config.toml
image_size = 32
encoder_arch = "resmlp"
encoder_norm_position = "pre"
encoder_activation = "gelu"
encoder_parallel_block = false
fusion = "cross_attention"
decoder_bias = "all"
decoder_inner_norm = true
decoder_tie_embeddings = false
lr = 0.003
adamw_lr_other_params = 0.0021
lr_schedule = "cosine"
final_lr_fraction = 0
Rows from block 2 of the text decoder of a small image captioner, named by matrix and row number. Rows with one number belong to one neuron. Each number is 128 + 24 x the weight over its row's rms, rounded and kept within 0 to 255. All counts start at 0.
After each neuron's rows are labels from the 100 texts, of 14848, where the neuron reaches its highest value: "fires on" is the input token at the peak. Only what is clearly more common there than usual is listed. The data: made-up road signs on poles. In brackets: how many of the 100.
# fc1: MLP up (decoder.blocks.2.mlp.fc1.weight, 640x320), inputs 160-319
# fc2: MLP down (decoder.blocks.2.mlp.fc2.weight, 320x640, transposed), outputs 160-319

fc1.36 [101 129 127 117 130 149 138 158 124 103 121 113 136 150 192 131 133 157 124 157  69 133 107 154 150 106 105 113  96 170 135 132 179 165 145 118 124 122 160 100 130 136 104  82 121 130 124 149 122 148 143 137 100  72 130 100 123  87  95 120 163 101 119 141 142 109 117 181 149 188  96 144 106 118 103 173 132 152 158 138  97 141 117 142 100 115 159 125 143 126 111 153 131 140 122 130 125 161 137 138 128 148  83 111 151 129 148 164 144 131 122 130  90 163  98 136  97 118 143  56 111 105 144  96 166 185 108 148 155 168 126  97 161 130  92 134 130 145 132 131  90 100 148 106 117 123 106 134 157 109 112  98 119 172 131 127  88 114 150 138]
fc2.36 [187 102 109 108 134 140 119 137 118 123 133 159 136 101 110 110 135 118 148  91 172 135 158 107 123 153 129 132 147 100 136 133  93 135  99 124 104 139 133 175 126 144 161 176 136 103 139 133 138 100 124 126 147 149 138 151 156 120 132 142  93 107 122 147  97 114 121 102 120 118 149 157 113 137 154  94 132  84  87 108 154 129  94  89 167 117  94 156 104 120 110 138 141 138  92 120 173  99 147 141 142 104 146 121 118 138  91  82 103  95 147 126 152  87 149 132 164 135  95 172 144 142 112 144  83 106 101 104 137  84 138 143  91 141 161 163 137 126 132 146 165 167 101 148 107 176 110 139 135 153 163 150 134 106 134 134 175 113 109 137]
fires on: "showing" (91)

fc1.263 [135 138 133  78 129 143 159 123 150  96 136 107 159 212 120 134 111 131 123 115 104 122 144 106 114 124 146 132 133 101  93 112  86 105 160 118 118 169 143  93 137 161 109 130 121 151 115 116 152 100 128 137 107  97 105 118 159 137 174 132 127 126 126 142 108 103 145 108 124 122 104 122  98 109 138 127 154 119 135 130 142 156 145 144 116 145 165 158 156 137 105 138 131 119 172 137 136 154 106 159 126 133 189 105 100 165 129 149 151 100 130 145 134 109 130 132 105 110 151 139 103 130 131 126 156  88 131  65 123 173 132 130 168 127 137 114 124 103 133 138 117 129 165  86 104 128  94 121 187 131 114 182 176 138 152  89 145  82 125  94]
fc2.263 [156 141 114 167 118 125 146 116 130 144 133 141 173 123 117 126 146 126 124  85 121  99 137 133 124 138 135 132 126 166  95 115 164 142 134 118 142 147 138  94  95 130 124  97 131 139 120 123 153  81 101 122 125 179 106 182 149 119 138 142 164  96 118 127 148  90 143  93  94 114 116 120 111 102 130 135 141 106 147 120 138 146 157  95 139 143 159 117 133 130 105 125 111 104  93 104 133 141 119 146  84 104 145 191 131 141 141 110 113 131 132 164 149 161  95 155 110 149 153 162 140 101 136 120 123 132 130 174  86 127 121 147 123 140 165 103 101 171 115 120 142 136 101 124 168  94 156 131 142 135 122 127 149 162 146 137 125 189 103 109]
fires on: "with" (100)

fc1.119 [101 142 151 135 109 136 122 129 148 135 119 154 138 120 124 132 114 128 128 126 104 118 118 149 158  97 139 145 109 112 137 152  58 145 158 139 115 135 107 120 141  95 130  83 137 127 149 125 120 147 107 151 158 142 160 149  92 110  65 157 150 142  67 148 168 134 140 121 103 141 154  97 141 142 140 122 114 124 135 150 164 147 145  82 137 141  96 134 114 138  99 167  84 140  74  69 147 129 120 109 114 133  95  95 158 132 127 130 173  85 133 123 141 102 142 141 116 104 120 130 115 129 181 113 129 158 179 138 119 136 160  92 140 124 137 142 128 122 105 152  76 167 170 126 134 130 110 135 152 114 119 110 138 184 168  90 109 127  95 126]
fc2.119 [146 168 133 151 131 147 132 151 120 145  90 140 131 116 141 137  92 133 169 121 117 154  90 135 117 123  99 153 148 114 124 120  89 141 126 157 118  89 120 164  95 150 158 130 133 130 126 114  99  88 153 140 134 109 134 118 133 120 130 120 137 142 161 100  60  69 153 137 138 168 110 122 150 133 108 121 124 106 117 162 122 111 137 113  89 128 151 137 139 143 116 156  93 135 180  75 140 129 142 141 115 112 158 161 179 147 139 163  95 128 113  97  97 128 121 141 100 160 158 120 147 115 109 148  92 100 145 147 122 124 123 189 121 183 116 129 126 170  95 155 152 115 129 115 112  66 100 128 117 100  96 183 124 115  93 171 152 127 152 154]
fires on: "a" (100)

fc1.273 [143 124 161 103 150 120 157 141 145 128 105 160 124 141 112 121 121 152 138 154 112 148 121 111  99 119 138  92 194 128  94 102 157 150 149 106 121 122 121 134 138 170 156 153 132 101 123 129 153 185  87 148 117 122 124 119 190 134  98  86 159  83 134 126 121 109 102 119 112 139 162 138 146 121 115  73 140 141 150 106 131 118 116  95  96 123 179 153 107 105 125  94 145 122 105 103 112 103 104 109 147 158 143 147 132 154 141 168 121 118 104 132 147 139  76 147 186 147 149 110 101 169 135  79 118 141  88  84 155 103 175  88 157 115 119 101 129 167 100 149 172 134 127 145 105 156  98 132 117 116 107 142 116 167 106  88 152 149 155 129]
fc2.273 [151 143 130 144 133 124  29 108 195 162 159 168  84 120 126 109 157 123 157 162  88  98 135 113  99  96  87 148 132 159 140 141  92 110 135  49 127 116 132 112 142 148 153 133 113  98 102 146 147  99 102 122  91 116 114 124 122 118  67 143 114 110  95 135 110 140 119 131 161  99 123  99 146 151  85 153 133  98 121 166 116 121 115 163 107 142 151 115 118 143 149 124 184 155 123 151 109 137 140 171  89 157 115 153 162 142 155 130 135 118 135 150 160 152 107 120 137 143 116 139 110 114 116 120 140 125 145 173 115 141 103 145 137 152 106 142 131 105 117 115  67 107 150 139 126  98 176 106 110 117 125 121  92 112 118 106 136 177 125 137]
fires on: "triangle" (100)

fc1.199 [108 108 144 135 117 105 160 128 140 112 143 117 122 145 136 136 129 119 134 149 131 103 103 106 122 180 121 111  88 139 146  68 146 152 143 108 175 103 164 124 124 110 114 122 101 133 133 127 148 117 124 135 158 134 126 127 117 126 125 110  92 188 136  89 131 130 116  94 170 108 100 103 148 109 167 151 156 164 133 100  92 131 113  65 106 145  57 110 136 130 136 132 163 101 130 116 162 120 117 114 132 150 105 133 121 190 138  98 141 149 140 115 152 138 120 105 106 126 116 171 142 122  76 146  62 141 131 113 129 133 131 124 140 126  98 116  99 124 125 110 130 121  93 142  93 105 139 140 155 132  84 120 146 140  99  86 128 152 141  99]
fc2.199 [139  97 116 104 153 171  89 106 159 116 110 156 122 148 164 173 151 150 135 101 119 137 168 123 128 113 129 145 153 105 102 129  89 122 122 170  97 185 102 169 143 160 109 130 156 134 139 127 136 148 167 102 104 114 122  96 140 132  98  95 121 110 128 149 145 128 141 171 126 130 180 149 118 149 113 130  91 115 163 102 128 135 133 140 137 107 155 127 170 120 181 126  98 125 113 102 129  98 166 140 123 174 202 105  96  63 122  90 143 113 132 134 143 113 121 163  85 122 126 121 113 111 130 115 144 138 130 109 138 114 126 119 131 127 130  93 130 118 126 141 106 155 101 115 120 121 113 105 148 139 102 140 143 116 182 114  95 108 128  96]
fires on: "a" (99)

fc1.432 [132 136 105  87 135  80 146 124 137 133 148 127 125 146 160 121 113 125 132 160 152 130 117 131 132  83 183 127  94 144 101 112  97 156 119 110  94 127 138 109 116 159 134  89 149  93 158 116 126 117 160 147 135 110 114 112  96 107  93 118 164 122 105  93 100  75 126 130  74 153  92 122 156  97 146 136 137 119 117 100 103  84 139 114 111 201 122 143 128 176 162 170  80 108 127 104 127 129 147 138 142 155 122 115 107 147 139  98 157 126 124 169 130 112 100 162 116 137 106 135 121 116 142 163 136 167 178 143 134 130 100 139 133  94  92 129 156 147 131 147 128 128 113 156  68 108 124 147 110  90 116 105 116 145 155 112 128 112 151 103]
fc2.432 [110 114 170 111 156 149 137 147 114 195 113 139 134 167 151 167 142 165 150 119  88 101 121 142 123 161  90 115 136 107 130 132 165 108 110  93 140 118 108 174 136 149  87 175  89 104  96 125 159 101 122  83 121 127 170 117 131 126  88 134 111 125 147 157 105 147 138  99 154 132 132 153 102 145 156  85 104 157 117  90  94 147 108 127 134 109 146 121 164  99 128 109 130 140 101  97 122 149 151 108 100 116 135 156  80 130 134 143 113  80 135 114 158 131 173 141 140 115 154 119 165 104 152 119  94  84 173 136 119 159 136 118 163 131 132 144 121 184 149 121 121 107 149 109 145 145 110 120 131 100 112 121 122 118 106 141 125 140 119 118]
fires on: "with" (67)

fc1.44 [129 108 109 144 134 139 153 136  87 104 116 129  89 123  90 149 139 121 133 155 187 142 162 107 119 123 148 111 113 167 136 125 128 104 137 128 137 111 129 164 160 127 148 133 159 114 112 117 143 139 150 125 107 156 171 121 102 108  66  89 157  97 135 128 106 106 132 108  97 158 126 136 129 130 126 129  84 119 108 144 102  91 145  92  88 124 172 126 167  93 122 150 110 105 144 112 131 107 192 150 145 137 148 111 108 107 113 147 181 108 122 137 137 129 125 105 148 170 133 134 111 126  96  93 140 122 120 135 148  89 143 133 144 126  96 162  95 162 156 169  86 102  90 141 134 117 124 167 134 139 163 129 132 105 137  98 129 107 146 130]
fc2.44 [129 129 162 149 115 107  81 117 130 126 141 120 145 128 149  90 103 140 119 137 116 134 101 117 115  88 134 113 130 125 159 116 131 168 109 125 142 159 144 131 134 121 103 130 121  94 100 139 134 131 164  68 131 158 109 135 155 118  90 163 124 159  95  94  95 122 138  99 152 134 166 137 120 140 107 154 145 140 109 141 159 135  99 184 120 116 144 125 158 129 118 128 143 135 156 157  98 119 132 136 131 134 147 123 129 157  83 155  47  79 139 134 135 141  67 129 163 109  51 113 131 106 112 133 149 123 167 132 132 145 101 117 159 111 112 106  98 134 106 142 164 134 136 123  84 104 127 173 120 148 141 110 119 132  97 184 110 123 151 142]
fires on: "showing" (97)

fc1.598 [135 110 131 126 160 106 125 108 124 114 111 157 118 162 100 103 116 140 149 125 135 115  91 124 127 160  68 117 155  92 122 183 144 129 131  90 140 144 142 114 132 118  67 161 147 152 103 127 108 102 109 153 113  91 109 144 140  96 147 151 153 156  85 127 104  97  84 146 126 111 132 131 130 102  78 141 160 119 183 154 100 137 130 132 129  80 147  90 123 122 110 104 114 110 122 154  88 116 178 145 137 127 170 130 143 134 131 126 140  89 159 146 126  97 114 102  90  93 146 142 139 145 119 144 172 100 132 134 135 158 126 128 128 123 139 159  76 130 151 153 128 120 153 110 125 113 140 102 128 101 122 121 138 105  96  91 138 173 105 132]
fc2.598 [120 111 123 103 131 123 133 123 107 147 164 146 159 152 123 110 109 133 174 140 143 106 131 181  93 157  95 107 156 163 122 150 120 151 122  98 119 118 130 125 136 169 127 137  96 144 161 143 141 160 120 112 103 142 114 115 114 109 143 120 129 156 148 129 158 110 133 118 107 121 115 138 133 133 117 137  92 133 134 187 144 108 133 105 151 143 139 121 115 136 125 180 138 147 119 111 171 170  91  99  97 118 172  93 103 138 130 130 126 141  90 131 155 148 147 140 120 104 107 136 164 109  39 101 146 145 143 143  89 114 141 107 145 127 140  74  99 136 104 151  97 141 121 116 112 150 137 139 119  66 125 151 120 171 124 156 136  72  77 164]
fires on: "with" (95)

fc1.596 [ 94 109 144 131 106 150 155 181 128 154 111 128 137 163 142 110 116  82 126 136 127 176 159 125 121 146 119 114 112 100 101 125 123  92 126 120 131 147 106 162 114 129 122 167 108 164 137 170 143 119 106 131 165 130  97 112 132 139 133 128 122 129 108 107 135 137 122 149 147 129 172 121 123 127 112 151  89 135 118 139  96 130 124 109 109 129 151 120  99 139 107 149 146 139  87 126 114 131 119 137 113 189 141 142 124 127 129 115 136 144 112 115 127 101 131 142 125 147 145 132 125 143 124 123 123 110 130 160 147 142 131 104  86 146 196 162 121 110 102 112 139 168 178 129 144  96 156 107 175 129 114 162 114 150 122 165 157 157 104  80]
fc2.596 [137 129 102 122 126 112 115 137 104 146 113 150 162 127 136 143 134 159  87  92 143 141 126 131 142 129 128 159 103 149 116 115 110 137 124 127 131 108 117 140 166 113 101 140 162 141  92 135  86 122 156 146 118 157 145 150 159 108 131 128 116 171 149  92 107 123 123 125 152 103 131 128 105 138 173 120 140 124 184 125 153 107 123 123 173 133 105 133 134 157 122 117 110  85 129 159 107 148 177 110 143 126  95 131 112 140 144 120 143 173 124 138 138 133 114 144 105  99 140 159 161  89 139 151  76 121  78 108  99 158 192 128 122 175  70 146 169 155 123  94  75 117 131 109 106 125 133 121 145 146 102  91 109 163 131 156 148 130 108 120]
fires on: "showing" (82)

fc1.407 [138  82 144 108 135 127 124  92 130 155  88 141  92 132 133 149 129 131 173 140 103 132  96 103 114 102 106 154 117 118  92 115 130 132 155 168 117 124 143 114 127 153 107 103 129 115 141 111 123 112 168 126 130 149 135 174 120 172  33 106 131 105 141 150 153 141 132 113 129 127 111 208 135 169  92 129 169 148 167 126 112 127 140  98 128 138 122 143 126 148 136 149 148 111 115 171 127 158 143 110 134 134 157 128 142 137 197  84 125 106 150 131 107 156 131 115 124 163 150 108 103  92 129 136 120 142 143 118 136  98 136 123 119 141 107 105 126 135 133  97 157 144 182 122 101 120 117 125 117 111 102 148 110 129 101 134 114 125 148 108]
fc2.407 [124 168 148 144 111 131 149 178 106  96 133 139 130 109 168  82 104 132 102  85 142 130 171 148  73  59 149  91 196  93 109 126 113  71 144 112 135  97 106 163 158 121 149  91 111 165 100 104 111 144 148 130 136 115 132 102 135  77 184  98 135 119 134 157 110 122 121 161 165 164 114 113 121 149 137 150 129 111 123 130 163 100  78 147 111 133 139 122 116 127 102 141 179 119 180 109  83 131 105 128 132 170 149 103 109  85 111 146 179  98 142 131 174 134 154 150 132 120 146 121 126 117 130 125 110 133 184 167 143 109 158 118 155 106 118 128 150 164 100 177 148 122 129 153 113 104 114 130 119 107  58 133 109 133 118 140 145 132  77 116]
fires on: "triangle" (100)

fc1.368 [116 117  98 159 136 127 140 112 101  99 119 120  93 171 100 151 164 117  87 138 135 110 101 100 118  99 127 151 155 119 128 159 143 124 117 157 178 103  95 138 112 133 111 106 158 105 123 105 134 143 149 141 152  98 169 118 122 126 132 152 184 154 119 153 137 119 129 101 122 160 135 166 145 148 130 140  97 168 129 137 124 142 128 112  98 137 107 187 139 143 138  88 127 148 105 151 111 115 116 157 122 132 169 168  96 126  98  93  89 150 138 140 144 136 155 118 111 142 116 121 198 141 128 168 107 124 118 160 132  64 152 123 141 155 107 141 133 156 113 124 119 125 125 108 121 125 158 147 124 122 154 115  94 132 132 101 130 117 143 121]
fc2.368 [170 132 160 102 100 103  97  82 128 133 119  85 154 106 116 114 138 112 102 117  75 171 130 112 160 152 134 132 141 104 154  93 143 101 152 153 123 172 107 132 132 120 124  85 111 181 144 169 150 149  80 145 116 157 130 107 169 110 160 112 126 112 138 144 121 145 117  95 133 121  97 141 120 125 111 147 138 121 108 118 150 108 137 136  94 119 148  59 127 124 128 166 156 156 120 140  94  80 157 115 155 126 128 107  95  96 161 150 131 131 112 101 129  86 142 164 105 108  97 176 108 194 114 113 136 145 103 121 126 158  96 176 153 127  88  85  91  86 108 148 171 117 131 137 141 113 144 116 132 130 135  95 166 131 130  96  95 113 129 129]
fires on: "a" (100)

fc1.26 [107 187 101 127 118 176 142 125 154 118 118 177  87 152  93 108 150  79 178 146 119 161 165  85 140 106  93  85 126 144 147  97 108 154 107 134 147 144 126 167 135 134 139 128 144 111  67 100 167 132  98 153 128 133 110  83 122 124 121 148 161 165 102  92 129 141 115  87 132 122 153 168 136 126 126 141 125 125 155 120 126 130  92 131 158 116 130 116  54  98 128 111 142 142 124 114 167  98 142 136 151 137 160 129 117 121 151 130 125 133 116  86 151 104  90 129 150 111 134 160 128 159 189 117 103 115 120 154 106  96 112 131 140 106  83 132 124 186 126 142 136 114 140 121 105 104 106 123  55 184  95 111 120 127 118 114 115 140 156 109]
fc2.26 [174 107 148 157 117  82 100 138 159 137 152 124 149 157 106 111 169  72 130 101 100 158 112 137 108 122 116 131 130 163 114  84 146 147 146 113 164 149 130 145 143 132 135 106 129 131 144 179 119 111 160 136 146 108 139 117 120  75 104 146 130 124 113 182  96 146 108 124 116 153 147 131 159 118 142 124 134  90 118  96 160  77  85 118  99 123 165 118 170 145 140 120 108 113 133 131 121 115  82 136 120 118 154 116 135 152 105 123 123  95 124 138 175 127  82 151 140 180 161 150 140 104 102  93 122 158  95 144 128 104 157 130 127 112 131 130 127 111 105 133 188 117 135 129  90  98 134  94 133 107 139 148  77 161 126 107 139 171 120 164]
fires on: "triangle" (100)

fc1.85 [179 124 125 145 130 124 140 115 148 107 121 127 145  99 123  91 110  81 147 117 112 113 154  98 155 126 154 132 109 143 119 127 126  90 158 125 161  79 114 117 126 148 156 129 141 126 105 158 137 168 118 105 151  89 147 167 149 114  75 159  83 142 158 101  89 140  55 136 106  96 131 103 117 143 112 112 124  84 104 112 158  79 115  91  99 132 121 148 104 146 136 105 154 179 119 154 141 126  94 112 116 131 139 141 124 127 144 131  63 161 114 101 162 136 107 150 130 141 156 121 136 118  84 130 125 158 145 159  99 136 134 112 121 158 146 140 136 167  80 112 152 153 148 128 118 119 128 134 165 119 144 109  81 148 135 131 143 123 118 139]
fc2.85 [125 162  88 114 136 138 144 168 132 147 150 130 118 138 119 152  95 107 168 127 112 135 119  95  79 153  90 125  85 118 146  99 132 142 126 140 145 135 113 106 108 104 107 106 128 136 144 102 128  88  78 121 131 150 123 144 133 112 166  94 167 149  87  89 143 118 164 116 171 156 129 143 138 131 137  98 140  81 131 143 177 180  95 148 134 146 121 125 104 143  98 122 124 109 141 188 156 109 155 143 130 121 103 107 163 161 162 149  86 107 146 146 128 160 100 152 138 156 127 164  87 116 154 123 144 163 134  99 117 111  96 111 148 160 149  93 143 128 126 136 114  98 106 153 124 104  88 126 131 100 140 165  79 121 114 147 140 159  92 189]
fires on: "triangle" (82)

fc1.115 [108 115 105 142 126 152 130 138 131 104 110 142 113 126 152 114  95 117 152  99 140 127 132 125 130 113  87 146  93 126  97 128 143 118 143  89 164 156 140 106 135 101  80 152 149 134 129 119 127 125 129 155 126 155 145 148 144 133 131 143 105 115 143 116 145 170 128 129 175 173 102  98  95 101 128  93 144 156 165 135 120  80 146 142 166  81 161 140 134 156  99 104 102 122 107 134 120  98 157 142 112 146 138 124  98 127 104 121 148 122 120 144  65 123 173 129 152 111 168 135 133 155  96 126  99 130 128 136 201 131 103  90 149 158 131 123  97 175 133 134 116 139 147 152 110  78 115 119 150 141 113 136 111 154  92 151 103 125 116 143]
fc2.115 [138 111 170  96 126 144 194 126 169 115 133 135 127 145 111 137 147 134 131 118 142 145 113 124 163 117 172 141 147  80 156 100 105 116 150 167 135 137  84 108 155 148 110 147 133 101  95 125 134 163 116 103 133 131 111 111 120 126 147 125 138 150 101 151 142 135 149 143  80 129 154 128 169 156  95 167 101 160 121 124 164 172 140 125 116 156 159 176 143 105 110 134 152 161 163 180 120 130 112 140 166 163 148 132 119 109 132 134 124 107 123 164 174 130  87 123  99 109 131 123 137  66 131 101 132 103 148  77 136 125  99 147 154 153 140 144 121 129  80 140 123 110 135 133  83 137 132 179 100 145 132 107 124 114 129 117 126 121  84 110]
fires on: "with" (100)

fc1.166 [112 172  67 148 174 121 115  96 119 126 120 149 102  96 148 139 156 101 148 153 134 125 153 143 164 106 101 131 146  98  64 102 139 146 120 144  94 124 122 126 114  84 123 118 120 117 129 123 103 153 139 148 129 138 150 109 112  94 142 155 161 125 112 150 119 150 141 104 118 125 109 116 105 131 116 109 133 176  92 161 150 113 171 110 131 153  89 109 178 145 119 149 141  45 187 126 135  98 161 150  98 115 132 123 127 154 120 135 144 126  98 134  98  95 166 137 115 102 130 143 102 111 171 108 138 154 152 142 109 128 162  90 129 120  97 141 107 102 158 143 130 123 104 139 132  98 154 109 124 163  99 156  98 108 111  99 113 148  76 177]
fc2.166 [140  33 144  92 107 128  84 139 132 133 120 117 155 123 110 112 125 158 102 119 137 136 139 120 109 144 111  93 142 137 153 137 138 132 133 149 150 105 120 129 147 167 143 139 169 109  91 161 139 150 165 111  97 154  96 143 123 120  93  96  98 127 140 113 123 107 141 123 122 131 126 103 120 167 149 137  95 101 187  84 132 133 145 133 136 108 154 155 104 110 122 104 111 162  79 114 140 137  97 107 136 168 145  84 170 106 127 148  72  99 172  74 162 117 125 157 120 143 127 107  87 155  97 154 140 120 127 136 113  92  69 180 133 109 143 147 155 156 124 113 142 115 136 118 158 146 114 136 107 131 153 116 142 127 154 150 109 112 186  92]
fires on: "a" (100)

fc1.441 [100 105 116 106  94  98 133 112 147 107 149 129 167 144 118 168 153 158 120 108  94 108 107 125 153 144 104  65 112 129 118 129 133 154 107 112 141 139 148 128 126 159 121 134 138 127 159 138 130 128 128 117  91 158 139 157 102 153 129  96 119 132 134 133 155  87 121 152 104 129 109 105 154 116 130 162 119 116 112 102 130 166 131 132 136 143 185  97 131 152  74 115 135 114 111 123 126  98 117 130 107 118 131 139 116 109  90 140 136 189 192 115 108 136 113 101  81 136 104 100 191 132 151 130 178 108 147 100 162 139 162  85 140 179 165 172 108 194  90 103 114 138 126  79 173 146 119 123 125 126  97 107 161 121 134 119 125 114 113 172]
fc2.441 [120 114 114 151  86 139 168 112 171 136  96 158 134 113 172 126 100 119 145 156 147 104 176 133 120 160 103 118 151 133 118 107 127 106  83 103 113 134 166 137 130 152 135 125 118 145 109 104 159 128 163  94 189 118 115 134 148 151 122  97 132 156 135 144 152 122 118 174  92 108 148 111 141 163 121 157 138 119 108 122 103 127 137 156 139  74 179 133 171 171 117 115 142 131 167 145 109 137 121 139  86 152 194 158 122 149 151 126 136 113 116 133 128 121 127 126  99 160 148 134 124 104 133 136 110 115  88 153 112  86 153 138 105 112 144 104 139 124 170 144 105 154 128 122 116  74 149 117 114 116 106 131 126 118 152 125 135 186 130 121]
fires on: "with" (100)

fc1.316 [142 130 138 140 146 130 132 126 146 143 166 145 100 131 108 105 105 117 116 136 105 129 123 125  83 130 177  97 118 146 146 133 140 144 136  92 153 110 109 132 139 160 187 177 155  98  90 150 125 145 140 110 105 176 126 142 153  95  70 142 121 134 112 128 125  98  94  75  98 114 180 120 150 135 119 136 119 122 123 152 133 104 134  88  86 140 152 148 104 176 124 139 113 130 132 163  91 132 140 126 101 124 136 149 131 165 151 133 112  71 157 182 122 109 136 164 129 121 128 104  82 110  94 110 125 123 109 137  92 145 117 111 124 132 104 105 145 145 155 144 123 122 154 160  66 133 127 121 125 129 127 107  48 101 139 126 141 128 124 177]
fc2.316 [131 160 114 129 154 132 132 132  94  95 109 136  94 115 107 121 138 123 138 146 141 125 131 110 102 108 136  95 146 184 137 107 138 139 126 100 160 108 146 168 158 112 108 171 123 149 120  75 195 111 123 117 136 104 125 147 130  83  98 121 152 157 122 100 131 122  82  76 111 110 136 120  69 128  75 138 150 105 123 134 135 157  95 129 173 127 144 105 131 111 161 143 156 167 137 161 111 150 145 146  97 134 149  77 132 128 138 146 112 182 114 153 149 163 108 133 160 126 155 124 122 157 132 106 122  97 127 177 126 165 142 141 168 177 128  96 152 156  84 142 100 110 145 130 145  76  66  98 134  85 121 151  87 138 102  90 156 166  80 116]
fires on: "triangle" (100)

fc1.71 [182 112 135 117 140 134  93 150 131 116 132 131 136 112 132 103 157 145 115 150  91 135 142 153 138  80  97 171 104 107  72 137 125 151 103 144  84 143 155 135 118 136 134 144 148 120 175 134 111 166  98 152 108 137 150 116 137 145 140 139 149 127 121 154 123 156 149 136 128 130  81 119 137 111 146 115 103 162 152  99  88 150 114 119 124 104 108  67 104 139 138  93 169 151 145 115 139 138  84 118 120 126 148 152 136 133 127 178 110 119 144 108 157 140 123 115 112 113 122 139 152 124 110 126  99 159 140 138 155 129 140  92 158 113 113 127 111 114 116 143 127 157 160 131 118 124 112  85 134 153  95 144 139  93 167 111 111  96 124 161]
fc2.71 [ 79 120  93 128 162  75 108 135 145 125 128 141 134 125 128 132 113  91 150 119 170 138 141  88 105  93 163 106 155 143 155 116 109  78 128 130 168 102 135 113 150 109 139  82 127 129 103 129  95 127 165 131 131 121  85 161 139 115 139 167 132 103 130 114 154 114 111 121  98 114 185  59 136 162 128 142 134  88 124 126 146 138 139 135 111 121 120 151 130 161 134 153 104 108  93 163 115 130 117 121 158 108  99 128 119  72 146 121 141 125 123 155 103 121 138 136 113 144 167 113 130 161 142 139 138 146 103 144 118 148 136 157 144 132 122 159 149 120 121 141 168 124 104  92 149 155 168 128 119 143 137  93 120 108  74 161 140 161 121 126]
fires on: "a" (86)

fc1.224 [121 121 110 122 135 100 123 114 115 147 139 176  79 188 116 146  84 189 154 128 106 149 164 129 108 105 123 160 119 145  94 155 126 148 133  97 109 121 105 202 143 127 141  90 105 130 115 154 115 120 121 157 152 137 131 122 149  99 102 129 113  64  93 115  81  63 146 110 147  92 113 182  93 116 106 140 147 130 124 149 149 151 127 144 132 136 114 162 146  83 120 139 106 139 105 112 124 119 133 112 124  90 112 129 115 125 102 105  24 167 120 179 116 141 128 126 187 170 108 121 127 120 116 144 143 116 110 101 124 147 140 112 123  92 120 128 140 136 152 139 175 114 127  98  60 119 132 135 145 142 122 141 136 139 159 161 117 122  99 106]
fc2.224 [140 104 126 149 131 149  84 142 160 124 116 128 125 100 120 100 131 111 132 129 171  81 142  82 134 141 139  98 130 121 143 124 142 129  77 156 104 139  92  68 135 125 135 154 126 141 138 135 191 122 119 104  99 111  92 173 112 147 114  90 106 165 118 114 165 160 100 101 137 119 166 103 153 163 150 196 165 111  97  93 141 139 162  98 141 108 152  88 105 122 148 147 125 143  92 128 142 117 135 139 134 133  96 147 132  99 147 161 186 165 118 152 114 138 116 140 118 112 113 119 152 103 144 125  98 132 133 135 104 104 109 150 151 162  80 134 129 122 134 143 108 152 160 163 129 150 113 149 111  86 117 125 142 104 106 141 121 134  87 139]
fires on: "triangle" (89)

fc1.602 [137 146 130 147 137 163 111 139 152 138 138 139  88  94 116 119 112 137 141 144 108 151 147 110 101 139 130 110 128 114 126  67 103 164  89 123 156 114 163 142  92 101 119 105 134 112 139 114 119 122 127 151 100  92 152 112 156 129 169 124 130 129 182 100 148 191  88 125 121 161 132  92 160 168  98 123 160 141 131 164 120 100 105 116 145 125 109 148  47 143 132 137  93 158 154 182 117 166 127 107 130 132 140 115 113 132 140 124 140 111 111 157 156 134 121 138 154 139 136 144  93 140 169 105 103 162 119 147 152 126 137  82 138 173 127 105 100 141 183 125 137  96 136 115 106 109 140 105  97 117 111 153 126  71 126 130 106  93 130 114]
fc2.602 [122 131 132 148 117 123 142 126 151  85  88 121 136 139  65 130 155 129 144 133 183 171 151 172 178 103  92 143 122 132 126 138 128 137 134 105  56 124 153 122 166  77 149 122 131  93 125 118 116 153 127 112 162 113 109 145 134 145 103  77 112 110  92 139  74 127 164 121 151 150 134 131 108 107 148 124 119 148 117 152 149 133  89 100 102 139 126 115 149 119 134 113 184 138 157  58 105 103 120 125 143 122 110 145 184 126 144 144 115  94 164  89 131 149 111 122 112 137  85 146 124 146 138 157 123 101 152  61 115 107 123 106 122 126 160 147 114 134  98 111 124 140 138 122 122 120 123 151 167 132 146 113 126 179 111 117 135 174 131 170]
fires on: "showing" (51); "a" (49)